config.toml
model = "image classifier"
dataset = "rendered rooms with furniture"
image_size = 24
crop_scale_min = 0.8
layers = 12
epochs = 36.7
lr_schedule = "wsd_sqrt"
Rows from block 9 of a small image classifier, named by matrix and row number. Rows with one number within an expert belong to one neuron, the router's apart. Each number is 200 + 20 x the weight over its row's rms, rounded and kept within 0 to 999. All counts start at 0.
Before each expert's rows are labels from the 100 images, of 14976, where the router gives the expert most weight on average: "responds to" is what is common among them; "lies over" is the class under the peak. Only what is clearly more common there than usual is listed. The data: rendered rooms with furniture.
# router: slot weights (model.blocks.9.mlp.router.weight, 8x256), inputs 86-171
# up: expert up (model.blocks.9.mlp.up, 8x256x256), inputs 86-171
# down: expert down (model.blocks.9.mlp.down, 8x256x256, transposed), outputs 86-171

# expert 4
responds to: brown walls
lies over: wall
router.4,202,202,192,202,200,174,186,202,175,206,163,192,196,192,228,174,199,208,188,191,215,200,212,222,200,179,174,185,194,175,217,173,204,230,194,205,194,194,202,229,218,213,185,198,191,200,206,195,183,188,197,208,146,179,175,203,228,224,192,183,217,191,181,174,167,192,187,176,176,190,199,212,236,184,188,200,202,189,149,219,171,184,199,211,224,201
up.9,209,184,209,204,243,214,178,191,219,180,196,204,182,192,186,196,217,200,194,196,178,230,188,236,272,201,173,203,182,187,217,209,233,199,207,191,192,225,210,197,207,178,205,228,216,166,195,200,163,174,183,208,180,184,210,152,227,226,225,185,187,195,227,185,210,190,183,205,193,201,210,197,205,222,190,164,208,199,199,199,178,192,175,230,218,232
down.9,206,159,199,214,199,196,189,177,233,174,188,206,233,219,180,199,182,234,196,197,218,194,179,212,183,203,212,197,196,192,189,227,227,212,205,210,209,194,218,213,210,192,237,253,206,184,161,210,188,185,167,244,201,213,208,158,215,224,192,201,187,205,218,165,207,182,224,217,209,221,214,206,222,198,195,191,237,167,190,197,189,174,169,233,204,242
up.10,201,228,182,200,185,173,206,218,178,232,225,205,216,214,189,244,215,179,186,234,194,202,204,183,197,246,214,170,198,204,181,225,174,201,202,152,217,194,197,169,218,192,200,192,177,208,183,208,221,222,213,203,213,207,180,201,206,176,228,211,190,206,189,221,204,217,180,195,226,209,184,200,203,177,218,218,257,203,215,178,212,225,225,193,174,170
down.10,188,176,191,171,180,202,177,203,186,189,203,210,203,224,186,177,192,196,164,171,200,213,183,184,218,174,179,175,200,203,198,181,157,194,190,199,211,186,182,199,188,196,203,190,201,195,202,218,226,216,149,160,210,221,213,214,182,184,193,176,188,232,188,180,193,184,183,158,213,195,144,177,193,206,198,206,153,192,187,212,179,200,226,191,224,195
up.11,194,169,229,200,208,204,225,221,188,201,212,211,213,218,206,220,208,170,200,188,179,179,203,224,168,230,231,199,241,221,208,176,202,201,183,207,211,172,186,191,220,171,215,180,183,211,210,156,212,190,220,187,212,211,137,180,184,181,180,210,180,201,187,219,204,188,207,202,221,203,169,214,158,180,197,207,189,223,230,197,210,248,218,224,196,205
down.11,199,161,207,189,209,216,183,233,194,219,203,190,188,208,155,202,197,174,196,192,194,226,197,187,255,181,183,195,201,201,195,172,204,165,213,184,223,207,185,196,193,186,218,204,178,216,225,217,193,205,184,158,198,200,234,184,198,173,198,192,185,206,192,185,192,202,209,189,228,199,170,185,176,198,223,214,159,193,176,220,174,195,152,226,191,196
up.12,193,208,197,161,223,201,200,201,206,222,220,215,227,220,215,212,171,215,223,199,178,201,196,160,176,203,225,186,168,203,183,210,211,174,186,177,254,215,203,201,178,185,211,246,184,212,186,191,176,170,206,227,196,221,212,203,197,192,213,195,206,218,226,182,188,240,207,187,198,221,208,199,160,215,213,203,181,202,201,209,197,188,200,195,202,235
down.12,199,207,181,152,203,191,170,191,231,214,215,195,257,199,194,204,173,192,209,180,194,216,182,201,226,197,214,173,183,197,211,164,181,183,170,191,272,189,184,178,217,191,209,226,208,196,251,210,195,200,197,210,197,208,195,236,181,203,194,169,201,184,200,218,210,228,215,163,207,172,165,191,158,189,223,222,168,193,195,201,202,207,237,185,200,209

# expert 3
responds to: grey walls
lies over: wall
router.3,192,195,197,185,214,190,189,186,200,176,204,224,191,180,199,177,212,167,201,138,206,201,207,218,236,194,211,214,204,187,193,201,212,156,160,193,216,201,150,181,193,177,202,177,195,177,186,221,171,188,194,205,194,187,190,211,207,200,184,153,217,163,198,189,174,178,203,200,188,133,251,186,183,185,182,219,188,189,160,202,168,193,205,183,182,207
up.9,196,220,166,215,182,204,195,181,204,196,236,208,220,213,184,233,190,224,205,244,178,231,184,187,170,231,227,167,172,194,189,223,174,197,215,209,184,182,220,174,196,197,193,254,206,183,198,187,211,184,175,210,210,215,182,193,215,175,208,216,184,201,212,213,210,210,180,226,216,239,174,200,228,197,198,186,238,183,214,184,187,191,200,193,174,187
down.9,171,213,183,201,147,194,216,224,154,201,196,192,209,241,183,218,211,194,187,184,200,185,198,172,215,186,189,186,191,203,193,188,162,156,192,172,164,198,201,210,213,209,189,200,195,205,194,225,194,198,192,155,207,212,216,231,169,198,202,203,200,200,189,178,180,196,187,179,200,173,185,189,220,190,206,202,189,192,191,190,210,185,190,181,189,181
up.10,162,224,169,214,214,215,202,178,199,204,209,205,199,195,211,212,223,198,234,192,208,195,202,226,199,168,250,183,196,191,203,191,160,198,223,183,198,169,227,181,207,182,190,199,273,165,189,209,203,175,206,195,195,173,232,231,225,228,224,211,190,223,211,195,167,187,222,218,205,171,190,182,208,229,207,212,211,178,181,217,192,200,210,199,201,211
down.10,189,193,183,167,197,196,177,224,212,208,185,199,217,186,204,217,244,217,190,208,185,166,190,172,199,167,183,210,199,219,187,208,196,211,210,199,188,192,192,188,199,219,175,210,190,224,192,194,218,180,203,173,196,202,203,212,183,178,216,225,198,155,188,172,221,237,196,237,203,192,206,212,235,181,190,194,170,195,195,194,214,181,186,217,192,171
up.11,255,198,223,233,200,198,201,220,203,204,209,219,181,196,208,186,177,194,191,191,214,199,180,258,199,221,204,186,214,179,212,228,197,196,177,220,198,177,191,199,206,193,199,178,219,219,197,194,208,216,226,210,259,184,192,179,195,213,182,198,183,189,193,198,223,213,204,216,211,194,186,228,195,209,173,207,203,178,219,181,219,214,187,233,210,194
down.11,214,167,192,219,214,219,199,158,204,169,196,240,207,204,247,166,163,161,197,175,187,220,186,192,213,232,203,196,226,202,169,212,187,224,166,207,197,177,198,192,184,203,211,164,200,184,215,212,216,210,210,233,199,190,181,230,155,187,172,195,189,219,166,196,187,213,194,224,200,151,200,185,215,185,190,203,174,215,198,186,169,205,188,219,211,209
up.12,223,212,213,205,192,164,218,170,202,210,175,180,177,183,207,183,188,232,231,206,208,205,213,238,184,178,219,207,181,186,251,207,223,232,222,209,180,211,207,243,197,191,195,185,210,199,230,200,156,198,223,203,171,185,195,190,196,231,183,221,207,208,216,196,193,188,211,202,148,206,202,151,209,212,180,164,201,185,185,214,175,150,170,255,228,228
down.12,179,183,215,218,224,195,189,189,203,155,217,219,186,186,226,177,202,191,162,188,193,193,216,219,202,202,193,221,182,187,195,208,241,228,191,205,202,196,200,178,168,201,220,179,209,183,176,201,208,206,199,253,228,166,213,206,184,221,182,209,243,201,195,193,189,180,193,190,183,185,213,200,189,213,152,210,169,208,211,221,186,226,192,208,259,232

# expert 2
responds to: floor: wavy; teal walls; floor: rays
lies over: ceiling
router.2,224,200,202,220,199,207,220,224,200,219,226,229,196,179,210,184,190,208,230,200,210,226,201,201,188,201,249,183,229,188,201,235,236,216,200,209,214,204,203,245,173,223,182,201,207,210,199,198,222,242,168,219,223,187,226,221,220,206,183,207,207,230,182,186,218,198,224,204,228,227,252,236,203,220,205,223,214,178,231,220,201,213,183,210,211,195
up.9,189,172,198,178,227,185,221,211,213,191,189,193,189,180,184,190,207,234,183,219,195,217,201,195,206,227,170,218,201,191,189,184,209,194,214,214,199,179,218,186,205,207,201,217,230,186,186,198,192,158,206,223,208,226,193,206,192,239,189,173,190,221,190,214,180,186,176,252,195,190,187,199,200,233,193,187,218,207,208,207,202,143,213,199,193,225
down.9,218,207,196,240,177,200,198,203,206,211,218,214,212,194,226,230,193,190,219,210,198,175,201,195,216,215,189,172,217,210,238,199,195,221,207,170,149,216,180,217,212,211,207,182,243,207,187,201,203,198,179,186,211,192,209,173,219,184,191,221,217,161,195,185,229,204,224,197,174,227,182,221,199,173,189,219,201,204,234,194,193,222,228,199,229,204
up.10,192,212,198,226,199,194,173,181,223,176,196,206,172,217,186,193,168,169,224,239,205,197,226,188,170,191,230,203,214,211,199,188,230,198,202,209,183,225,193,213,197,177,195,199,196,212,201,218,186,202,194,189,193,205,200,232,194,212,181,194,196,180,231,192,163,187,205,198,200,145,207,203,234,181,206,193,213,185,213,195,196,194,192,204,187,202
down.10,197,192,199,204,180,190,188,207,229,189,200,194,132,219,182,193,175,198,233,203,194,207,229,176,193,188,229,200,202,203,201,191,221,234,178,207,219,201,215,214,202,192,212,201,191,209,222,196,187,224,185,173,223,206,223,213,181,202,209,176,204,174,241,198,159,210,214,200,224,157,226,187,243,181,200,189,196,194,178,221,193,196,194,208,193,180
up.11,184,195,211,202,229,182,192,192,215,202,173,180,193,195,218,197,197,202,196,226,169,177,209,216,201,183,183,233,169,204,211,215,188,190,194,179,174,211,192,184,224,194,226,223,229,197,182,229,183,178,228,214,193,210,180,196,221,207,185,188,176,198,217,222,193,199,170,201,189,196,190,186,202,204,208,206,263,209,234,214,235,218,235,210,178,210
down.11,205,216,194,238,225,191,222,233,201,211,237,210,213,201,218,229,197,215,189,221,193,214,184,180,171,194,216,180,200,216,179,239,181,226,198,215,209,199,209,209,177,218,226,186,231,191,192,198,210,202,188,204,234,232,195,219,215,193,202,225,222,226,211,206,227,192,220,208,206,231,186,191,207,220,216,198,169,223,253,192,201,225,208,185,230,211
up.12,198,199,227,208,188,209,166,212,191,219,190,171,191,198,198,171,188,182,211,190,191,185,207,224,204,202,229,228,179,178,213,208,224,204,197,181,191,188,240,206,202,171,186,176,214,215,185,171,208,179,205,192,184,215,257,187,192,243,236,155,195,205,180,187,193,201,201,196,204,217,181,219,187,211,208,188,213,178,172,202,221,212,198,206,208,191
down.12,196,204,199,200,190,203,216,183,218,181,167,206,207,207,187,200,213,190,187,203,208,241,241,227,178,218,171,224,208,209,193,187,206,168,223,198,221,173,200,189,239,229,228,203,150,207,212,205,205,178,200,176,173,195,174,195,175,201,215,197,187,172,206,194,188,214,203,200,196,165,178,201,212,169,211,170,188,219,198,196,206,166,211,217,187,143

# expert 6
responds to: black walls; floor: veined; floor: spotted
lies over: floor
router.6,188,219,208,219,196,226,206,181,210,189,171,205,211,180,205,197,212,205,212,190,208,192,203,206,223,183,192,213,215,200,222,150,230,184,215,238,228,201,203,178,217,199,223,210,212,189,255,217,201,198,226,210,187,162,181,206,223,206,217,224,244,206,210,188,195,219,212,207,214,158,226,213,219,185,214,235,160,197,189,257,196,219,199,210,215,203
up.0,204,197,171,195,257,202,217,191,240,168,203,153,173,192,217,191,171,210,213,183,170,182,173,203,178,169,205,211,169,169,218,238,183,240,187,192,213,199,195,206,178,212,193,191,224,205,198,215,174,179,210,214,208,227,184,191,212,218,170,208,209,177,237,216,187,203,194,188,198,214,203,177,175,194,195,180,198,177,194,194,218,210,227,180,174,218
down.0,227,200,165,212,196,197,176,192,186,172,188,202,185,211,179,208,201,192,196,189,203,207,214,186,197,197,179,199,199,194,212,188,185,190,241,201,172,153,165,211,186,240,189,199,217,197,207,212,212,208,187,178,207,224,219,253,203,170,184,173,194,193,165,174,182,200,210,202,211,167,191,176,222,236,201,218,221,213,210,216,201,190,142,204,179,221
up.1,188,202,217,204,205,207,223,207,212,204,208,188,228,228,132,196,227,204,188,165,176,236,190,214,217,205,195,191,197,200,208,216,193,203,194,200,193,196,199,197,202,192,205,182,204,174,191,186,172,200,204,180,186,196,194,193,209,194,160,223,177,216,182,209,211,161,194,220,232,215,209,192,212,216,237,183,202,223,192,179,185,192,205,217,209,188
down.1,204,204,201,205,168,202,191,198,180,196,184,209,167,187,236,209,178,200,194,178,207,171,200,220,204,188,190,198,176,190,230,174,208,168,223,197,203,222,166,213,209,198,176,217,181,222,204,198,154,190,194,210,220,198,209,216,232,188,215,162,195,207,192,198,178,241,206,190,170,177,196,205,200,206,175,217,211,181,199,201,216,207,205,160,190,206
up.2,190,196,193,200,194,188,199,226,202,202,211,201,197,219,174,204,184,213,199,177,183,206,203,158,172,192,194,200,190,187,223,256,188,260,172,186,172,160,189,233,167,201,199,182,215,218,178,203,234,204,216,165,219,227,221,177,171,190,176,211,192,173,199,219,223,184,204,208,212,237,192,182,194,211,195,200,223,196,213,195,227,191,182,194,194,178
down.2,219,213,192,216,211,194,209,219,155,177,170,183,165,179,218,198,197,205,208,171,182,176,206,223,214,184,177,212,178,187,183,168,217,180,253,214,176,207,183,234,199,225,172,195,201,190,197,215,172,176,209,180,215,220,196,249,195,184,214,223,222,214,168,184,196,202,246,221,183,180,202,211,221,217,197,177,239,210,180,223,237,205,204,194,168,233
up.3,259,179,211,212,210,205,176,192,184,175,196,223,158,220,235,222,185,206,222,217,194,204,171,163,187,181,183,224,191,181,143,224,220,214,199,188,174,231,205,182,169,185,191,214,188,214,203,225,195,184,197,219,195,233,203,186,204,171,192,209,171,163,220,185,209,231,195,224,193,198,218,182,198,158,180,191,212,187,178,195,200,216,201,217,186,164
down.3,251,154,193,173,174,218,197,205,177,207,194,214,162,197,212,202,187,190,228,213,208,209,184,167,206,160,201,225,199,228,186,220,196,172,240,165,164,213,154,196,206,192,204,209,172,218,178,214,192,185,195,200,207,205,210,223,184,165,202,189,178,219,234,200,173,238,226,208,158,199,210,170,191,230,197,203,192,205,197,173,198,200,214,205,206,210